Rows from block 5, named by matrix and row number. Rows with one number belong to one channel. Each number is 200 + 40 x the weight over its row's rms, rounded and kept within 0 to 999. All counts start at 0. After the name is the row's rms in percent of the matrix's.
# filt: filter width-3 conv (model.blocks.5.filt.weight, 384x384x3), inputs 28-55, a 3 kernel for each
# gate: gate width-3 conv (model.blocks.5.gate.weight, 384x384x3), inputs 28-55, a 3 kernel for each
# out: residual pointwise conv (model.blocks.5.out.weight, 384x384x1, transposed), outputs 77-153
filt.347,101,175,161,160,202,282,223,176,151,210,181,208,232,242,288,243,171,197,176,154,123,145,196,188,178,139,148,110,214,257,259,204,154,156,167,219,183,164,139,130,216,232,228,200,220,241,162,206,126,219,240,225,182,170,196,235,264,246,201,237,230,209,238,237,207,214,194,265,126,139,202,260,254,151,167,198,206,158,195,259,239,223,159,166,121
filt.348,089,189,166,190,201,202,131,160,202,262,222,174,164,191,177,106,153,143,218,151,117,246,214,188,174,261,225,223,213,160,133,200,202,195,231,229,153,197,184,152,192,167,126,146,98,105,233,241,211,213,202,209,126,168,157,180,173,142,138,149,157,227,185,134,227,232,185,250,134,277,165,135,149,232,237,205,232,199,209,206,213,166,174,223,272
filt.349,125,230,212,238,198,183,151,170,174,253,218,208,175,244,220,184,176,160,192,183,208,246,170,168,171,195,230,204,236,199,185,254,248,260,220,198,181,263,220,245,207,195,167,228,213,203,264,277,231,208,191,207,188,189,227,218,213,188,272,266,252,233,219,177,217,210,190,209,197,218,254,245,245,228,228,229,249,259,230,209,210,197,176,202,226
filt.350,109,227,245,213,134,157,183,134,194,155,236,205,226,185,146,194,146,181,146,270,304,238,190,212,179,231,246,254,183,196,204,262,255,257,151,123,218,221,221,210,222,205,191,198,199,210,228,200,205,192,203,197,165,170,175,196,179,241,231,240,208,225,194,216,193,216,229,236,299,169,160,189,174,195,204,216,258,259,247,186,121,146,200,241,217
filt.351,122,258,205,193,180,215,255,218,194,125,218,245,263,194,229,199,208,213,177,189,235,152,219,214,219,254,194,255,209,233,196,258,259,273,175,185,241,249,246,248,192,222,172,200,230,171,217,189,257,275,264,261,228,232,159,184,229,206,189,201,188,211,234,248,147,154,213,202,256,187,171,161,161,196,162,190,224,242,249,187,230,258,239,181,188
filt.352,072,157,178,170,294,213,207,115,163,215,274,197,198,284,235,212,176,218,201,105,149,124,185,227,212,169,209,205,242,226,240,178,187,190,248,241,182,184,169,148,253,201,221,204,239,254,244,238,199,251,231,204,120,134,166,244,211,195,176,153,201,328,269,243,225,221,218,178,119,80,207,216,250,170,193,244,201,171,183,273,245,245,101,147,241
filt.353,101,255,242,256,167,216,191,246,185,179,183,217,213,139,211,200,271,188,196,249,148,226,193,222,221,202,242,171,185,194,232,264,254,243,167,236,174,232,207,213,152,188,222,167,187,243,233,249,193,218,197,226,230,227,222,220,217,240,219,231,234,144,193,214,172,185,154,185,113,148,175,205,207,197,227,220,234,222,215,184,212,231,256,205,218
filt.354,120,288,257,242,135,205,223,229,178,192,184,197,212,190,176,193,249,224,203,268,185,194,223,210,188,200,238,270,212,198,204,274,248,258,169,225,238,247,212,223,187,184,169,207,168,202,204,245,303,223,217,242,241,216,240,200,177,216,237,212,224,203,183,193,166,183,181,323,156,215,225,231,221,175,207,218,299,252,243,204,240,284,234,223,215
filt.355,121,212,206,190,210,225,174,241,232,252,207,181,206,239,227,228,315,267,202,200,241,249,241,237,228,204,201,158,241,224,212,164,190,174,165,159,189,198,197,243,259,259,207,292,253,247,168,178,178,220,205,206,245,218,220,268,268,243,178,197,179,225,247,256,165,197,230,227,289,314,167,206,202,126,152,176,158,182,189,180,197,212,241,215,222
filt.356,084,170,191,153,187,98,162,153,215,190,198,228,232,208,183,224,86,160,156,47,185,143,215,228,237,225,187,168,177,257,223,182,179,153,299,178,203,173,196,184,168,237,219,157,222,214,200,138,134,187,166,217,145,197,185,169,158,174,141,121,134,199,203,207,256,212,227,148,239,170,137,159,198,243,190,222,175,186,132,213,178,169,213,176,183
filt.357,116,146,185,212,226,289,214,176,129,205,207,188,200,200,212,215,130,191,219,118,82,237,207,228,226,216,235,185,216,213,256,194,221,208,217,265,198,155,186,238,237,229,271,177,205,268,220,263,195,188,196,211,119,164,208,188,272,313,219,216,224,241,237,233,285,277,220,198,55,277,210,167,230,251,195,179,216,209,238,182,178,160,170,191,208
filt.358,124,166,187,189,195,261,232,186,137,123,251,245,215,194,202,199,235,206,212,255,194,160,165,167,143,162,167,197,215,216,197,198,208,218,172,208,239,210,184,165,208,206,193,199,205,155,181,191,214,187,198,179,185,154,153,206,202,184,249,290,255,206,249,246,221,251,251,264,234,211,219,277,234,169,179,173,267,281,245,179,197,182,174,164,144
filt.359,091,212,187,154,166,247,214,261,187,205,237,268,254,160,183,173,222,204,174,311,190,206,226,191,173,252,245,251,234,222,188,223,232,194,119,239,216,259,240,202,210,202,189,190,174,170,173,231,201,264,231,223,165,145,137,178,186,182,225,192,183,222,223,218,172,215,261,287,123,150,180,168,180,247,261,277,283,182,209,213,238,250,236,219,198
filt.360,097,221,209,193,179,186,204,237,206,144,212,194,204,145,159,169,197,169,105,240,218,96,221,240,206,212,224,207,188,200,184,201,208,226,177,182,222,208,232,193,176,210,204,181,173,128,253,250,256,202,195,194,192,183,160,195,154,160,186,189,176,173,192,191,188,200,216,183,309,94,175,181,154,245,227,310,248,243,221,164,217,237,242,209,205
filt.361,124,208,220,263,253,202,163,166,189,234,207,215,180,160,178,154,205,221,231,208,249,331,146,122,164,233,209,178,157,177,182,212,205,222,244,217,174,231,245,251,150,157,158,183,182,221,256,179,160,186,180,184,214,232,265,235,218,207,228,234,246,163,184,157,215,196,154,286,262,360,197,182,213,171,167,142,233,257,260,217,234,204,226,219,231
filt.362,070,163,208,174,217,169,158,211,213,216,226,220,240,249,256,224,141,117,91,116,199,154,204,193,204,197,162,160,197,231,207,196,173,176,195,187,200,170,150,146,196,228,219,248,250,245,212,190,170,148,175,161,180,178,188,190,163,118,255,229,224,237,242,230,210,220,230,212,240,183,258,265,252,196,184,220,184,225,202,236,265,253,138,103,88
filt.363,102,224,209,207,137,134,123,295,283,262,196,192,209,211,221,229,213,221,202,204,213,217,262,259,267,246,195,172,189,200,218,225,219,188,170,138,125,214,187,212,226,254,233,203,234,224,194,170,149,196,182,203,232,194,159,185,178,163,126,183,176,193,200,230,184,202,213,197,171,193,124,204,194,205,194,222,178,151,159,126,158,149,249,208,189
filt.364,134,265,271,285,173,170,199,237,235,214,168,183,200,287,252,291,214,223,231,216,222,228,218,233,221,213,228,236,250,217,253,226,245,244,151,157,142,199,207,204,286,286,296,256,255,258,255,252,247,229,214,251,215,237,223,206,216,222,217,224,227,162,182,221,155,132,155,210,221,237,225,217,221,196,190,189,206,213,232,180,196,218,233,221,230
filt.365,099,224,230,266,238,212,179,176,163,218,152,200,192,203,195,183,253,266,304,199,196,285,191,193,233,174,193,166,223,239,240,182,193,169,209,261,218,196,244,240,207,217,249,269,291,308,172,182,167,207,195,234,230,235,260,234,228,236,237,220,225,201,194,186,193,173,149,142,150,199,231,209,227,142,134,92,207,213,220,156,205,174,215,216,234
filt.366,117,159,170,180,154,216,185,206,196,221,177,165,144,184,174,155,156,117,149,166,66,180,198,184,201,177,214,169,152,118,147,184,207,192,191,249,173,167,173,187,125,132,150,119,96,112,168,218,205,143,158,173,231,208,213,127,170,123,165,119,142,172,194,166,213,230,190,203,125,160,185,179,147,221,243,251,179,167,137,191,208,199,185,193,210
filt.367,121,265,241,285,249,219,183,196,186,182,99,124,120,196,184,188,216,170,162,187,165,150,224,240,247,188,198,241,181,176,172,221,241,255,178,189,242,113,159,168,215,216,207,202,217,181,253,219,263,167,172,175,258,229,258,305,256,225,205,210,170,153,160,133,151,165,157,170,214,202,210,196,177,200,216,250,177,178,176,184,178,196,220,219,231
filt.368,088,153,164,167,187,224,146,207,191,276,231,242,199,204,213,176,110,110,149,133,149,200,184,209,172,160,178,148,216,235,208,155,166,164,192,210,140,163,144,137,244,250,236,232,233,203,216,198,177,164,178,161,100,133,158,203,211,216,223,257,267,241,225,198,230,249,248,153,155,191,245,260,264,270,243,239,220,205,248,184,204,149,156,145,168
filt.369,095,152,199,213,251,175,119,143,253,253,220,201,149,184,156,133,155,206,192,91,237,211,203,219,215,253,201,205,149,169,152,181,143,211,280,163,223,188,231,203,176,190,164,151,181,146,222,171,151,212,202,162,144,211,262,221,228,178,130,153,157,216,202,160,221,188,192,68,245,220,100,159,137,235,178,205,132,176,176,206,195,169,230,225,244
filt.370,106,174,181,160,159,137,175,236,241,218,205,162,145,133,113,92,151,134,152,191,194,198,199,199,188,139,183,233,165,118,87,185,206,188,132,216,187,146,196,142,130,95,41,168,155,54,175,218,196,167,114,124,174,188,189,161,208,183,217,168,167,240,194,178,240,249,252,269,308,207,235,188,188,228,218,229,232,212,206,180,174,165,134,173,197
filt.371,088,248,221,229,160,161,159,231,247,254,163,180,160,129,94,124,249,214,201,267,218,229,227,207,174,244,196,248,148,170,115,209,201,182,202,207,205,228,203,197,154,135,136,176,145,138,198,151,168,176,142,143,255,221,239,181,148,156,145,142,120,136,142,118,155,185,184,349,181,196,153,160,152,159,213,210,222,188,156,196,200,181,279,273,229
filt.372,100,187,212,222,225,179,135,229,187,236,208,195,166,210,210,197,237,223,275,205,238,317,237,218,218,201,217,189,193,164,162,198,182,196,252,229,206,228,217,215,229,237,207,216,218,189,182,194,140,257,224,231,236,256,283,219,233,215,151,145,140,167,181,161,149,142,133,159,159,256,151,155,181,219,211,180,164,160,154,211,216,158,227,224,244
filt.373,116,192,193,222,206,266,218,200,194,202,220,211,212,145,183,191,214,232,278,147,169,232,162,119,155,175,188,180,171,178,189,250,206,258,195,178,193,178,176,194,123,158,175,128,158,212,246,207,193,184,215,202,172,170,202,129,203,210,243,247,254,211,222,209,191,160,145,132,138,167,237,234,227,216,189,168,256,244,252,184,209,215,144,151,159
filt.374,116,173,157,130,184,211,275,257,221,183,259,240,221,237,227,239,236,216,194,236,209,144,214,191,196,141,176,198,275,246,238,192,167,140,118,134,219,211,185,157,294,247,254,258,225,182,171,170,204,277,238,218,190,149,131,255,253,274,202,228,221,234,226,226,185,192,243,238,256,143,196,220,215,219,235,244,194,205,169,229,185,208,169,173,150
gate.347,105,240,228,243,223,270,219,155,173,203,222,194,200,170,202,203,144,164,192,200,184,216,168,136,173,230,230,217,199,200,189,259,245,259,195,224,210,216,190,222,185,197,207,173,193,198,279,304,267,203,218,188,210,167,209,197,260,269,254,245,249,195,191,190,210,191,188,233,152,218,205,208,206,200,207,204,304,239,269,217,220,171,213,208,231
gate.348,084,233,206,208,292,210,179,113,203,210,235,203,193,263,185,186,156,168,201,134,240,243,198,177,177,179,167,209,220,222,202,236,232,214,215,178,146,225,164,188,236,192,163,233,215,180,244,211,187,212,209,216,184,196,182,225,197,164,268,261,246,290,228,203,236,216,190,134,198,142,250,273,277,196,185,195,257,299,281,255,209,222,136,158,171
gate.349,104,176,184,131,165,189,233,180,208,138,216,207,269,174,161,191,200,182,117,182,196,57,150,141,158,162,141,174,207,202,212,160,173,145,234,211,239,247,204,165,164,173,147,185,189,155,174,163,237,164,186,214,198,201,124,168,194,152,210,220,227,245,218,289,218,227,283,195,252,79,229,245,233,192,198,254,240,228,242,177,166,205,151,184,135
gate.350,102,219,193,202,165,172,135,192,224,288,154,153,143,141,153,148,215,180,213,167,126,236,209,208,199,179,200,164,175,148,166,157,148,153,174,194,126,118,113,166,164,173,155,179,171,185,157,159,134,199,151,178,208,216,270,143,130,129,184,177,169,178,177,137,228,201,177,155,81,276,217,198,221,233,223,267,161,151,165,143,117,126,229,210,249
gate.351,109,239,222,264,248,278,147,190,138,241,208,191,188,205,212,152,167,97,148,178,98,292,168,150,180,208,260,238,198,163,146,200,217,238,212,270,177,190,185,236,219,188,157,225,196,214,228,305,219,172,160,165,197,177,246,165,168,140,242,211,198,215,216,146,214,220,167,247,32,326,234,183,195,192,238,214,225,201,216,207,233,207,147,151,173
gate.352,082,209,207,220,249,224,175,102,170,185,206,159,133,196,145,142,129,178,134,190,244,174,186,170,160,156,207,252,179,170,134,242,222,259,234,225,239,215,200,217,164,158,126,184,161,127,289,257,251,185,183,154,153,186,160,325,266,191,226,246,185,242,186,142,251,214,226,246,294,140,228,209,195,205,218,237,223,222,230,237,203,186,156,184,234
gate.353,103,134,168,180,181,128,131,192,255,203,209,194,136,162,186,156,172,233,189,148,276,197,180,184,148,223,183,207,162,173,163,186,171,189,203,176,237,206,215,213,182,164,141,128,156,119,222,169,192,164,187,155,135,215,188,181,138,144,191,203,191,190,151,81,269,209,247,262,321,220,181,208,175,241,209,200,203,188,201,185,166,165,203,250,283
gate.354,108,173,161,143,184,240,205,231,171,195,235,234,238,185,206,197,231,143,83,251,124,89,237,204,221,189,222,236,241,229,209,176,204,206,115,164,183,166,161,157,235,235,180,248,200,162,166,241,257,218,228,193,202,146,106,208,227,190,211,190,215,229,254,247,169,240,268,227,175,209,217,202,201,181,235,246,217,225,238,192,238,190,188,167,136
gate.355,101,146,137,113,195,152,145,199,221,229,220,246,235,257,221,201,192,169,114,206,198,185,164,193,191,144,172,169,253,228,203,129,151,130,206,195,173,181,166,146,228,202,193,245,222,204,174,167,216,212,207,170,175,180,140,252,183,168,242,211,216,214,191,219,218,216,256,172,201,158,263,226,208,233,248,283,193,177,207,252,194,215,199,232,194
gate.356,095,138,196,193,227,148,227,132,248,193,263,181,200,191,156,159,120,221,194,138,288,181,186,190,156,195,206,228,198,163,154,201,186,232,219,145,227,170,161,186,194,175,167,182,169,155,269,218,248,178,169,191,115,174,173,221,229,263,237,202,210,268,188,177,268,196,256,161,291,224,241,222,193,195,184,182,215,223,225,209,198,192,184,223,229
gate.357,108,263,214,274,154,147,212,214,216,260,183,193,190,160,150,165,181,197,262,195,162,229,225,218,239,207,228,172,180,181,216,229,207,220,192,178,124,213,199,217,170,160,193,221,207,276,215,204,164,162,164,196,243,237,273,203,170,248,196,197,204,208,183,207,182,154,153,227,86,261,205,200,242,190,204,156,212,233,234,188,215,193,227,227,215
gate.358,120,220,253,255,256,256,197,114,117,204,202,199,204,174,196,154,159,187,201,154,151,233,157,190,193,285,244,188,190,189,206,244,247,216,254,250,209,200,171,222,184,216,178,191,211,237,303,261,226,190,185,196,138,174,211,213,236,214,234,262,254,214,199,169,260,231,205,172,45,207,216,217,224,202,201,198,259,193,230,212,183,158,205,215,199
gate.359,098,215,199,213,161,213,242,198,182,182,192,154,227,133,177,227,150,198,216,258,192,196,175,200,224,176,232,166,230,201,243,228,237,263,151,149,158,210,152,231,207,217,272,173,159,245,205,215,234,201,216,248,159,175,155,148,221,283,268,240,270,204,162,256,195,192,189,283,180,228,235,209,257,226,235,210,281,219,238,139,156,174,218,214,186
gate.360,097,173,175,162,150,143,191,270,269,247,208,185,238,177,186,160,277,238,195,233,233,174,159,153,186,154,174,177,263,227,228,143,170,177,175,158,203,201,206,197,208,188,184,217,209,206,179,171,190,211,208,200,177,194,167,159,142,152,255,271,232,230,196,225,179,192,226,251,193,141,267,278,260,176,203,229,248,207,240,183,185,181,202,192,174
gate.361,111,234,235,200,114,283,269,264,154,93,157,166,180,171,200,218,196,181,118,235,93,75,214,201,193,161,192,196,159,197,176,221,235,227,171,286,286,219,207,223,153,173,170,204,175,167,153,261,256,164,159,176,271,229,218,168,280,252,174,184,193,187,223,262,162,222,264,212,179,136,185,166,183,168,187,190,214,198,220,177,207,222,212,224,153
gate.362,079,224,229,209,205,247,218,138,151,164,184,187,207,208,231,243,188,172,185,205,176,161,212,196,182,214,208,230,199,224,181,269,236,261,186,217,227,213,181,192,195,178,164,200,230,215,272,274,290,207,203,201,186,216,192,250,282,293,237,239,206,196,217,218,197,221,207,170,199,160,205,223,172,148,167,157,249,219,232,174,201,216,207,198,209
gate.363,098,255,230,229,175,224,238,244,178,139,203,203,212,220,213,208,203,162,116,255,169,161,186,181,184,191,223,269,204,203,164,251,244,239,160,240,283,221,200,215,204,202,154,220,203,195,205,267,313,228,215,173,233,193,193,214,213,248,274,258,221,196,210,199,175,198,243,197,197,149,224,231,210,171,208,231,249,251,233,155,203,197,217,232,213
gate.364,128,202,192,223,258,273,191,207,156,255,209,216,220,209,235,169,202,167,188,185,107,246,137,154,153,205,234,212,205,187,189,198,211,208,217,249,175,163,170,191,201,179,169,210,181,188,238,274,219,211,201,177,195,179,219,244,220,179,279,251,274,236,231,203,190,221,196,162,135,273,278,237,248,208,236,220,240,217,270,201,246,218,159,175,177
gate.365,103,197,213,267,212,256,243,159,105,171,230,216,205,239,251,252,138,167,181,158,129,223,190,164,214,269,281,221,201,219,241,213,234,266,275,277,223,203,180,239,191,210,246,157,176,209,307,273,231,215,242,207,126,149,206,206,248,292,190,187,237,209,223,216,217,252,184,175,54,277,170,176,179,248,220,144,213,210,229,240,259,230,213,179,172
gate.366,121,250,230,259,205,166,91,258,247,277,217,182,192,189,133,117,222,172,129,238,208,258,193,167,182,203,228,234,196,154,136,258,243,242,152,147,113,218,193,188,199,149,152,226,169,168,190,226,212,218,170,172,230,213,214,238,156,147,226,229,245,209,174,178,157,170,188,211,192,227,208,198,237,189,218,252,233,271,297,209,173,141,204,179,212
gate.367,102,172,202,228,237,154,152,158,240,249,232,198,202,203,186,161,128,181,205,150,259,224,162,176,176,221,218,232,178,171,170,233,212,229,243,206,188,195,194,217,210,181,179,140,142,137,296,229,224,199,201,192,142,181,203,181,163,177,222,183,191,240,183,168,259,221,230,196,259,281,224,205,205,221,216,182,266,253,267,183,163,159,166,207,222
gate.368,093,226,217,230,238,259,254,169,158,190,169,184,191,211,209,199,188,210,247,154,160,198,201,172,153,191,227,204,231,216,236,268,255,244,241,249,235,231,205,248,239,204,195,223,170,189,282,284,283,236,211,231,173,184,212,253,234,246,224,242,228,204,195,181,235,194,195,247,188,225,193,207,219,163,178,168,293,237,242,136,216,211,198,209,231
gate.369,093,241,220,215,82,115,164,321,240,225,169,184,226,154,152,196,245,163,164,275,123,178,207,188,203,206,237,230,163,186,209,168,151,148,167,195,207,191,189,227,179,178,218,180,177,205,156,196,204,182,178,192,241,190,182,121,123,173,151,172,160,125,185,204,179,193,205,254,203,200,187,174,159,188,230,225,146,146,188,151,184,201,278,245,214
gate.370,125,208,206,218,183,165,211,190,183,185,204,183,176,173,128,161,180,201,207,196,197,168,196,199,170,223,221,220,196,194,187,234,233,237,208,194,220,211,230,215,178,152,166,173,157,161,296,260,293,202,209,199,175,188,193,196,167,208,222,221,233,197,162,162,219,207,233,222,153,173,209,206,214,262,263,244,251,266,249,182,170,158,217,244,242
gate.371,096,213,190,208,157,191,218,248,184,214,207,194,230,131,157,217,206,186,265,251,218,276,159,153,159,207,223,185,159,198,229,235,210,209,167,177,178,209,197,224,152,159,187,156,156,202,218,254,211,153,172,225,177,167,221,176,149,236,243,244,284,202,188,231,205,215,186,332,224,307,218,202,255,204,236,182,271,254,263,154,162,187,179,201,161
gate.372,112,253,264,312,241,211,173,143,199,166,174,167,163,208,184,196,132,168,199,126,221,241,195,172,183,240,234,206,168,149,189,251,254,243,301,244,262,176,217,233,200,187,220,161,198,203,291,245,239,189,190,214,211,226,261,268,278,292,178,192,201,181,173,173,207,182,154,117,167,305,160,185,186,197,214,148,209,215,238,228,194,205,220,214,239
gate.373,103,212,254,242,253,228,175,66,181,200,234,201,208,276,259,231,116,196,217,111,196,235,200,185,194,221,202,230,232,241,218,190,183,173,276,239,240,169,173,234,272,249,236,207,237,255,239,209,237,208,203,184,120,188,199,224,227,235,206,217,180,222,163,164,298,221,203,241,202,232,151,199,168,167,196,144,199,198,224,190,195,193,213,220,257
gate.374,107,214,208,221,242,181,192,188,237,209,187,233,243,207,190,212,168,178,189,202,271,280,197,201,209,208,201,207,210,236,245,231,226,234,203,118,170,209,195,257,210,216,224,220,217,246,227,201,213,198,194,225,186,211,201,259,223,271,222,242,212,232,201,218,211,210,216,196,221,257,197,201,211,229,231,206,236,264,269,210,171,195,198,192,223
out.347,093,252,219,218,252,193,135,185,218,180,222,272,173,235,222,220,294,167,212,262,180,209,216,221,267,177,154,207,265,201,252,202,229,220,257,160,196,167,178,189,221,179,204,184,221,223,221,156,189,230,153,189,187,193,246,210,160,305,236,250,257,149,194,255,200,254,235,155,244,146,247,140,232,178,256,182,190,223
out.348,096,176,135,236,168,201,178,227,151,215,248,211,169,199,194,205,229,178,219,215,244,243,217,184,164,148,234,209,216,246,177,177,262,217,209,159,162,284,160,206,125,156,169,220,175,246,218,214,192,218,189,159,210,178,173,206,253,189,218,204,195,202,216,323,202,139,190,176,196,259,220,216,196,163,169,137,224,144
out.349,108,133,176,213,280,195,205,213,138,155,180,230,193,208,238,175,163,206,243,247,234,249,182,214,186,208,264,171,171,172,217,148,200,270,229,237,251,238,248,222,168,246,184,194,182,157,280,194,171,225,194,268,108,208,198,223,161,185,259,192,198,222,177,169,172,154,163,198,218,153,143,248,196,181,205,233,192,235
out.350,091,203,219,231,178,196,148,88,204,214,233,175,200,121,197,204,202,222,174,204,162,219,242,248,200,135,170,145,276,298,214,176,218,236,197,132,111,191,222,236,257,173,304,175,166,274,213,300,252,128,219,198,221,212,227,267,202,199,210,190,202,130,256,267,220,203,246,160,174,194,228,182,268,198,202,185,225,209
out.351,118,299,214,243,162,221,126,245,208,259,273,254,250,231,218,192,245,202,200,222,204,205,200,170,212,211,216,267,225,251,155,165,230,186,254,177,217,151,191,218,251,125,248,177,199,294,216,200,233,233,166,165,184,171,172,267,230,245,147,255,245,200,178,283,154,189,216,247,165,172,203,236,180,244,145,174,191,178
out.352,075,163,169,269,227,169,190,150,192,155,269,279,272,140,208,245,208,189,155,267,167,109,187,234,205,182,200,204,259,117,218,222,161,236,220,148,129,172,168,192,185,240,123,187,227,177,211,168,208,190,194,210,227,148,199,231,200,203,243,227,249,176,197,272,225,215,220,142,233,314,226,159,128,188,209,182,200,194
out.353,107,129,259,216,231,131,167,162,203,188,153,190,234,194,244,212,169,262,216,170,237,184,199,284,109,278,206,197,132,208,185,207,196,220,182,250,191,196,192,221,220,229,211,241,238,185,261,245,158,205,209,246,222,284,270,199,163,154,239,196,171,202,190,124,209,175,205,203,131,219,160,236,248,210,186,232,209,229
out.354,102,164,184,205,265,204,209,200,211,108,192,173,247,269,239,125,175,162,228,265,224,243,205,170,172,146,225,157,167,212,180,96,210,222,223,228,227,180,230,163,171,163,184,223,137,182,208,189,245,259,163,198,192,149,237,201,186,241,260,183,174,201,205,207,224,175,203,197,182,157,182,209,240,142,245,193,110,193
out.355,081,264,214,183,198,229,188,181,189,200,205,196,147,239,221,215,214,248,205,194,215,179,228,159,227,258,198,257,204,170,169,244,268,150,177,188,225,205,184,262,199,182,235,181,222,260,266,174,175,275,236,152,223,219,212,152,175,217,155,248,206,167,235,192,185,180,217,326,192,164,182,244,240,252,157,188,246,199
out.356,088,271,164,194,192,227,314,206,207,180,269,180,206,133,174,208,224,176,210,264,139,200,222,205,212,134,192,191,294,109,211,207,159,220,267,131,170,163,185,184,188,191,219,180,174,189,126,161,250,141,199,174,245,140,193,222,244,238,193,190,233,200,201,298,236,235,220,168,260,250,249,143,152,191,230,157,207,159
out.357,102,139,184,168,264,186,311,171,176,129,195,149,148,199,246,132,200,178,191,139,199,184,177,301,175,216,207,197,159,171,195,173,109,193,214,232,218,265,188,159,204,226,131,211,185,69,239,251,160,225,193,228,294,251,244,138,214,237,229,171,162,227,251,146,263,198,204,184,200,286,191,164,180,172,262,209,181,247
out.358,108,235,207,246,172,240,111,241,202,233,209,233,213,236,153,192,198,202,183,223,195,196,216,168,211,208,171,265,214,257,168,198,258,212,150,163,201,158,189,240,237,176,201,148,188,320,236,161,207,233,203,170,135,183,157,230,169,189,158,245,202,182,183,255,109,187,216,228,146,137,189,264,239,238,146,204,233,167
out.359,095,160,162,214,149,244,172,133,253,170,206,179,267,169,244,141,209,187,174,237,204,251,200,213,217,142,209,182,221,194,166,204,302,145,251,147,175,176,216,214,183,123,231,203,139,195,153,166,275,185,204,126,208,158,208,191,178,196,228,207,161,162,273,265,250,192,240,209,202,221,225,205,226,160,244,110,143,136
out.360,098,238,184,274,251,238,284,196,226,168,199,183,207,225,201,161,206,209,249,195,211,284,197,262,149,198,187,189,226,219,196,164,216,231,252,156,158,275,169,242,224,225,148,208,181,181,185,202,265,188,209,197,280,164,181,193,249,213,225,207,168,229,251,284,215,157,205,165,195,323,258,235,125,142,203,158,203,173
out.361,112,236,188,259,116,183,248,255,201,307,200,164,209,194,182,197,250,164,216,207,220,250,173,183,192,168,208,225,149,227,177,170,242,231,270,225,283,270,166,212,206,212,204,238,183,241,203,171,198,214,141,232,79,194,169,193,259,242,171,166,190,225,212,198,57,247,176,211,248,110,229,224,165,218,181,203,243,202
out.362,065,242,210,183,202,289,200,222,177,159,220,285,224,203,225,204,239,171,213,239,192,246,208,211,291,185,189,158,238,306,227,203,252,198,186,197,132,224,225,195,232,200,226,164,243,171,217,273,200,285,210,215,246,213,211,189,246,283,241,283,244,179,240,240,211,221,248,177,179,249,179,123,226,193,161,215,97,198
out.363,100,205,196,184,156,199,166,133,148,192,233,193,228,199,189,220,175,258,100,245,167,195,282,182,179,194,253,154,208,207,182,269,191,174,172,197,155,199,232,240,167,204,245,204,176,213,212,190,213,134,316,203,240,198,176,254,169,190,224,168,202,165,210,186,266,126,185,226,187,204,142,193,233,259,149,213,206,159
out.364,099,91,162,165,225,123,229,151,196,153,189,146,231,194,218,160,183,217,181,223,196,157,209,205,106,205,232,174,179,156,152,150,168,246,175,230,167,148,256,212,104,191,164,214,119,135,212,202,217,195,162,201,308,231,256,175,200,168,237,206,198,200,102,185,275,179,207,213,152,222,206,207,218,182,263,216,151,217
out.365,099,121,145,166,270,175,267,179,178,158,213,156,183,162,222,178,224,209,264,212,228,181,223,196,177,183,245,129,163,160,203,140,185,225,188,253,148,213,265,160,112,206,206,233,123,137,195,201,168,172,222,229,292,186,205,181,194,178,232,161,209,263,198,132,294,185,230,208,186,234,176,185,235,196,256,237,184,202
out.366,111,284,230,252,237,220,317,226,144,203,237,272,154,171,249,176,262,195,268,223,202,240,226,198,225,194,215,225,290,197,206,219,291,159,251,170,184,288,186,203,220,165,233,225,204,199,219,199,181,230,228,167,291,224,151,191,227,211,146,209,223,226,178,229,192,168,189,227,207,309,141,211,235,223,146,178,203,239
out.367,092,229,241,164,195,202,156,175,237,253,140,169,135,178,136,230,203,200,136,149,273,113,213,221,231,206,107,182,127,226,214,210,239,179,158,179,174,158,179,168,178,199,200,188,215,233,146,208,149,212,194,187,284,179,202,151,140,160,193,170,178,127,254,137,232,264,194,202,183,230,211,212,254,199,158,216,280,226
out.368,085,284,207,215,266,244,231,167,137,161,202,246,181,192,171,260,176,199,188,284,227,260,219,214,251,194,198,152,259,242,266,226,256,237,217,175,169,230,226,211,177,253,244,162,229,311,222,247,193,146,205,224,275,157,211,265,152,226,271,203,241,154,238,282,250,178,195,154,223,218,186,150,266,219,213,191,188,226
out.369,119,199,193,218,161,180,166,286,211,339,206,218,132,189,129,260,169,229,253,151,203,95,180,192,197,236,200,261,199,240,199,240,186,216,207,208,207,219,182,225,193,215,152,204,247,266,220,227,183,202,219,222,154,226,181,241,177,155,163,207,201,218,169,202,128,229,167,209,207,156,234,233,150,232,157,257,303,193
out.370,094,206,215,211,288,186,203,239,195,175,208,213,132,200,192,194,221,189,267,224,110,206,213,233,183,168,205,176,270,205,215,194,161,252,243,138,224,202,221,222,220,225,177,186,199,237,198,196,210,266,166,218,137,165,207,166,275,257,209,193,223,197,174,263,147,233,202,161,249,171,254,170,200,158,222,135,205,229
out.371,105,219,197,216,145,200,162,172,242,178,149,153,263,200,190,205,192,211,211,230,170,234,250,193,178,191,240,112,179,238,188,222,216,224,234,192,224,178,252,206,199,235,260,230,187,225,165,207,271,194,216,208,143,166,259,216,214,251,274,158,205,196,221,164,216,194,199,154,241,149,214,184,228,168,270,147,176,153
out.372,106,136,141,196,235,156,266,180,210,177,232,165,206,179,226,165,205,200,237,263,268,165,219,252,174,196,229,152,194,207,180,185,243,240,228,256,158,261,211,169,91,224,111,274,166,172,178,148,201,167,202,214,160,244,207,178,206,215,269,192,212,231,190,159,172,222,239,199,215,230,187,159,139,131,167,221,239,201
out.373,073,231,200,154,215,143,221,235,177,241,199,244,113,210,188,232,199,164,239,247,247,142,215,117,186,188,201,197,224,143,212,211,125,236,186,177,166,150,213,162,99,162,188,174,199,281,166,162,157,170,162,186,241,145,261,232,173,140,223,206,238,219,174,226,279,182,180,114,214,200,223,166,173,195,268,181,193,187
out.374,101,173,226,190,139,183,120,159,225,155,154,180,211,215,164,257,170,234,138,149,179,211,173,235,237,253,144,125,141,258,219,291,204,179,149,264,170,190,172,275,251,252,171,209,269,185,150,202,168,159,207,248,92,254,228,184,226,196,259,217,192,102,241,169,222,210,207,164,190,148,239,165,219,188,201,177,222,206